Weights of a small contrastive audio-text model: text encoder norm layernorm.
Rows from block 4 of the audio encoder of a small contrastive audio-text model, named by matrix and row number. Rows with one number belong to one channel. Each number is 128 + 24 x the weight over its row's rms, rounded and kept within 0 to 255. All counts start at 0.
After each channel's rows are labels from the 100 clips, of 14976, where the channel reaches its highest value: "peak on" is the class under the peak. Only what is clearly more common there than usual is listed. The data: short pieces for a synthesised band: melody, chords, bass and drums. In brackets: how many of the 100.
# convs0: first 3x3 conv (encoder.blocks.4.convs.0.weight, 128x128x3x3, each kernel summed), inputs 0-127
# convs1: second 3x3 conv (encoder.blocks.4.convs.1.weight, 128x128x3x3, transposed, each kernel summed), outputs 0-127

convs0.76 [141 122 103 120  76 125  81 107 125 122  99 148  99 136 133 128 118  94 118  88 127 102 116 170 106  85 144 133 174 104 171 139 149 108 125  89 135  98 142 139 117  68 114 134  85 119  93 122 148 120 117 124 106 123 109  83  84 121 172 113 126 137 134 100 107 121 131 117  60  96 127  87 147 119 165 112 127 119 143 149 128 133 151 104 142 130 130  95  89 110 111 130 129  95 128 149 118 130 134 114 118  86 102 124 162 110 115 138 109 112 129 140 116 125 101 116 153 120 146 159  96  84 106 122 123  71  97 142]
convs1.76 [113 113  87 115 154 130 172 118 141 107  89 140 141 141  99 145 174 142 121 120 118 149 131 103  90 119 157 128 143 125 115  91 183 121  90 121 153  76 110  98 131  97 135 133 165 118 129 139 117 136 120 193 131 130  76 135 114 110 124 127 122 138 130 132 123 136 135 170 108 124 118 140 107 117 140 149 149 103 109 174 124 150 141 119 120 119 116  83 115 148 149  98 149 176 153  99  65 157 179 183 135 144 138 133 144  94 132 147 143 137 136 133 144 115 137 105 128  95 138 139 124 131 145 151 134  77 143 166]
peak on: G# minor chord (40)

convs0.28 [133 119 126 134 137 117 112 151  89 130 141 145 181 137 122 135 135 152 107 147 144  65 123 144  98 164 125 139 118 133 109 146 151 123 140  82 118  99 125 123 130 130 125 119 100 152  98  64 135 108 126 172 144  96 114 113 123 125 148 118 119  89 115 112 135 175 113 154 151 118 151 160 124  80 114 168 147 114 121 110 121 114 121 152 111 132 153  66 101 171 153  64 134  91 124 141 121 103 143 125 159 157 133 122 143 151 158 148 106 122 103 120 115  99  87 177 134 161 108 127  92 126 116 114 108 112 135  86]
convs1.28 [123 117 100  78 141 126 110 156 123  99 122 151 122 107 131 137  91  61 148 101  89 132 113  97 113 109 120 128 121 141 100 152 129  77 116  96 124 130 119 123 123 136 106 140 130 141 114 156 136 143 100  95 114 137 148 129 159 137 185 125  84 134  76 128 124 162 175 116 116 115 165  94  98 125 145  95 102  88 120 122  69 129 125  79 122 116  96 161  85 109  99 148 105 137 132 134  95 118 101 129 137 132  98 111 141 128 101 140 128 112 136 114 119 125 140  81  83 124  81 124 124 159 120  97 124 117 132 148]
peak on: no chord (63)

convs0.84 [109 101 136  98 118 118 112 117 134 115 124 181 141 130 122 106 115 135 145 122 159 112  74 136 127 124 109 140 102 164 133  99 130 151 122 106 121 154  88  81 127  95 103 134  91 120 115 162  87 136 104 111 124 129 116  83 105 112 131 133 135 110 170 131  96 142 130  97 133  79 123  93 137 134 125 116 117 105 140 169 152 146 147 110 119 126 164  93 125 130 135  97 158  59 128 124 110  93 156 136  98  78 108 127 128 101 118 127 103 147  90  85 129 139  87  64 123 130 124 102 122 111 120  85 130 105 114 160]
convs1.84 [126  85 100 151 133 129 102 129 115 118 111 136 146 117 139  98 121  90 147  96 115 113  90 116 126 111 159 141 146  95  78 108 116 168 112 152 110  84 156  74 110 169 129 109 145 163  93 114 160 139 135 111 120 136 108 151 142 102 140 124 113 134 104 125 161 154 148 133 104 117 153 123 138  85 133 180 137  86 142 136 130 100 170 129 100 121 109 150 143 125 121 164 148 115 150 111 122 126 134 177 116 103 140 147 164  99 106 163 160 117 164 134 121 118 207  89 150 140 115 103 115 106 139 134 113 134 113 105]
peak on: B minor chord (36)

convs0.58 [123  87  98 166 102 127 116 114 143 111 152 137 115 131 153 112 157 105 113 122 135 132 150 140 121  78 140 139 125 109 133 125 141 135  79 107 107  76 149 118 138 109 115 141 133 154 137 172  78 134 129 169 142 142 125  82 127 105 152 153 150  83 128 126 144 136 149 119 165 106 119  89 122 110 157 132 135 106 129 130 149 113  94 109 119 144 147 113  98 118 124  65 127 122  85 138  98  99  91 114  94 104 122 111 157 181 136 111  72 111 126 104 112 165 133 111 155 123  92 143 126 121 154 129  77  85 103 123]
convs1.58 [124 121 122 112 104 131 162  91 201 136 144 140  95 156 137 142 118 123 161 107 125 159 150  87 119 135  98 118 154 108 151 116 137 137 100 164 136 122 125  95 140 102 134 123 151 118 144 145 112 151 124 140 131 115 135 127 125 151 127 125 116 146  76  65 132 102 159 138 120 127 107  81 125 146 148 108 116 158 131 110 134  96 121 118 113 115 102 126 175 143 133 152 121  60 143 120 126 130 109 124 101 147 153 111 127  86 103 119  91 128 130  91  84 185 176 131 116  80  89 109  77 141 118 120 139 145 109 134]
peak on: no chord (54)

convs0.88 [130 118  86 134  70 114  91 124 113 142 122 133 110 147 169  93 112 152 154 114 111 113 104 104 137 164 163 116  68 141 111 110 135 167 139 119  96 116 124 129 141 116 136 151 130 118 152 165 124  82 149 151 137 112 129 108 123 140 104 141 124 153 147 139 106 170 145  70  67 156 137 145 118 134 124 135 125 116 119 105 129 129 138 106 129 125 157 122 123 122 147  90 169  50 143  88 120 147 148 122 114  93 114 168 141 179 111  81 125 143 114 130 157  89 114 115 133 118 132 113 137 150 147  97 101 112 139 114]
convs1.88 [134 142 155 109 155 107 138 149 128 187 130 107 111 137 124 112 155 116 105 119 129 128  94 163 159 122  99 132 158 130 114 114 158  77 117 125 125 168 134 100 110 111 156  76 155 109 126 117 161 168  99 156 134  87 110  95  86 109 154 122 101 113 141 123 149 143  92  99 130 131 160 101  87 153 136 133 127  94 137 102 108 149 137 135 153  78 124 187 127 108 147 106 110 133 144 150 122 111 101 132 153 100 126 106 160 149 123 120  95 152  96  97 102 138 183 121 151 103  95 128 135 138  84 122  97 136 143 124]
peak on: no chord (99)

convs0.74 [114 135 158 135  98 137 135 128 119 131 113 134 141 150 139 102 122 106 141  63 109 132 145  99 142  97 122 117 108 137  78  96 124 112  93 100 149 141 131 150 156 115 161 130 119 138  98 142 128 121 149 137 120  75 102 135 123 117  87  40 122 151 102 158 116 137 114 160 163 135 101 118 140 119  96  93  87 154 131 140 140 119 107 128 112 113  80 117 112 129 115 161 137 159 133 127 124 130 124 126 134 159 127 130 142 202 125 108 124 127 112 102 122  94  97 209 113 102 130 155 101 127 100 128 141 124 148 128]
convs1.74 [164 148 110  94 176 109 126 166 133 107  87 130 126 110  89 121 138 152 114 117 124 118  88 131  91  96 105  93 135 176 130 143 110 135 144 142 131 158 143 101 121 180 150 125 111 118 129 176 133 146 109 124  87 109 132 116 126 138 172 141 101 128 117 143 140 112 130 149 140  95 134  86  81 160 119 153 113 115 109 117  98  82 114 138 129  88 153  97  99  97 165 115 123  87 138 121 125  86 105 146 124 128 110 145 144 146  94 104 134 132 107 106 119 176 166 124 118 142  93  83 106 131 135  88 107 126 151 103]
peak on: no chord (90)

convs0.57 [155 111 132 134 119 165 138 154 101 110 135 174 147 177 140 122 179 134 132 109 183 132 133 137 170 119 141 123 133 146  97 136 148 169 149 148 127 129 129  76 118 151 140 133 104 150  90 159  73 149 118 106 117 136 109 103 136 103 178 150 100 104 107  88 113 104 136 152 119 144 111 152 141 152 115 169 104 172 153 132 103 123 151 130 125 113 107 101 132 134 150 100 122 113 112 131 109 134 128 145 136 143 148 160 105 109 132 168  86  88 116 152 117 169  85 131 112  88 121 111 121  78 130 102  97 108 119 120]
convs1.57 [ 88  93  92 115 120  83 164 132 134 148 120 153 147 146 135  88  49 121 139 132 104 109 112 135  76 106 141 134 117 164 138  98 103 117 105 131 102 122 119  85 113 114 129 138  90 103 111 100 139 174 102 110 155 143 110 122 144 101 164  98 146  98 131 124 125 145 146 121 125 153 147 114 102 107  83 167  86 140 136 101 157 112 123  91 114 131 126 143 103 101 120 125  82 110 101 117 109 110 115 141 113  97 101 117 158 105 160  90 102 126 142 112 111 153  71 113 137 109 154 110 135 107 122 109 117 120 103 127]
peak on: B minor chord (25)

convs0.100 [129 114 121 130  78  92  80 148 143 104  91 112 127 115 114 100 161  87 161 162 109 118 148  62 159 143 109 113 118 130 137 108 148 138 116 109 127 105 115 133 143 120 135 129 143  97 120 129 156 101 116 109 117 133 122 111 150 158  78 139 111 121 117 162 112 172 133  66 118 111 173 133 122 143 137 130 164 119 126  83 117 102 120  79 128 110 176 146 122 124 100  95 152  95 140 122  97 131 105 110  82  88 115 127 113 140 143 108 153 168 169  95 115 100 143 126  95 132 136 133 111 103 136  94 129 126 109 106]
convs1.100 [155 119 150 124 134 126 156 173 102 156  98 115 123 132 127 117 127 137 111 102 125 127 126 137 216 136  73 140 112 144 103 164 130 100 109 113 124 140 120 134 128 119 109  95 142  95 133 156 107 143 124  76  79 109  96 143 130 122 113 123 129 113 114 130 127 137 107 136  96 130 106  94 101 105 105 101 139 136 134  97 125 116 114  91 130 111  63 156 128  98 169 111 135  95 126 106 141 141 129 164 149 134 114  84 180 149 178 123  88  96 103 122 125 118 162 126 166 114 120 158 101 107 150 124  99 104 133 142]
peak on: no chord (57)

convs0.51 [137 113 125 109 113 169 105 110 142 118 157 136 145 124 151 104 107  98 123 107 127 123 127 153 132 107  96 110 120 112 120 102 112  85  85 101 122 116 147 119 147 163 103 147 117 120 129 137 121 112 135 141 123 102 130 111  92  66  82 133  96 107  88 152  83 117  98 142 110 138  85  71 120 140 130 160 103 125 112 135 107 116 137 146 150 108 115 119 118 128 118  93 113 132 109 150 157 133 103 118  91 100  73  98 130  96  61  96 106  77  94 103 105 127 114 107 125 139 113 100  83 133 104 144 123 118  86 112]
convs1.51 [114 147 132 157  86 136 120  92 180 111 116 109 114 132 135 138  95 125 151 150 136 148 119 136 136 151  82 116 143 115 169 126 128 120 113 136 131 106 136 142 111 140 123 143 134  50 111 154 139 131 132 113 112 156 117 133  97 127 121 131 142 116 151 143 135  87 130 163 103 144  84 121 141 123 169 137 128 114 112 138 128 130 153 106 111 146 165 107 200 121  95 179 133  74 129  88 121 106 170 116 128 163 126 109 136  63  74 122 212 129 129 136 124 122 134 125 141 139 137 124 114 137 131 130 135 129 114 143]
peak on: no chord (59)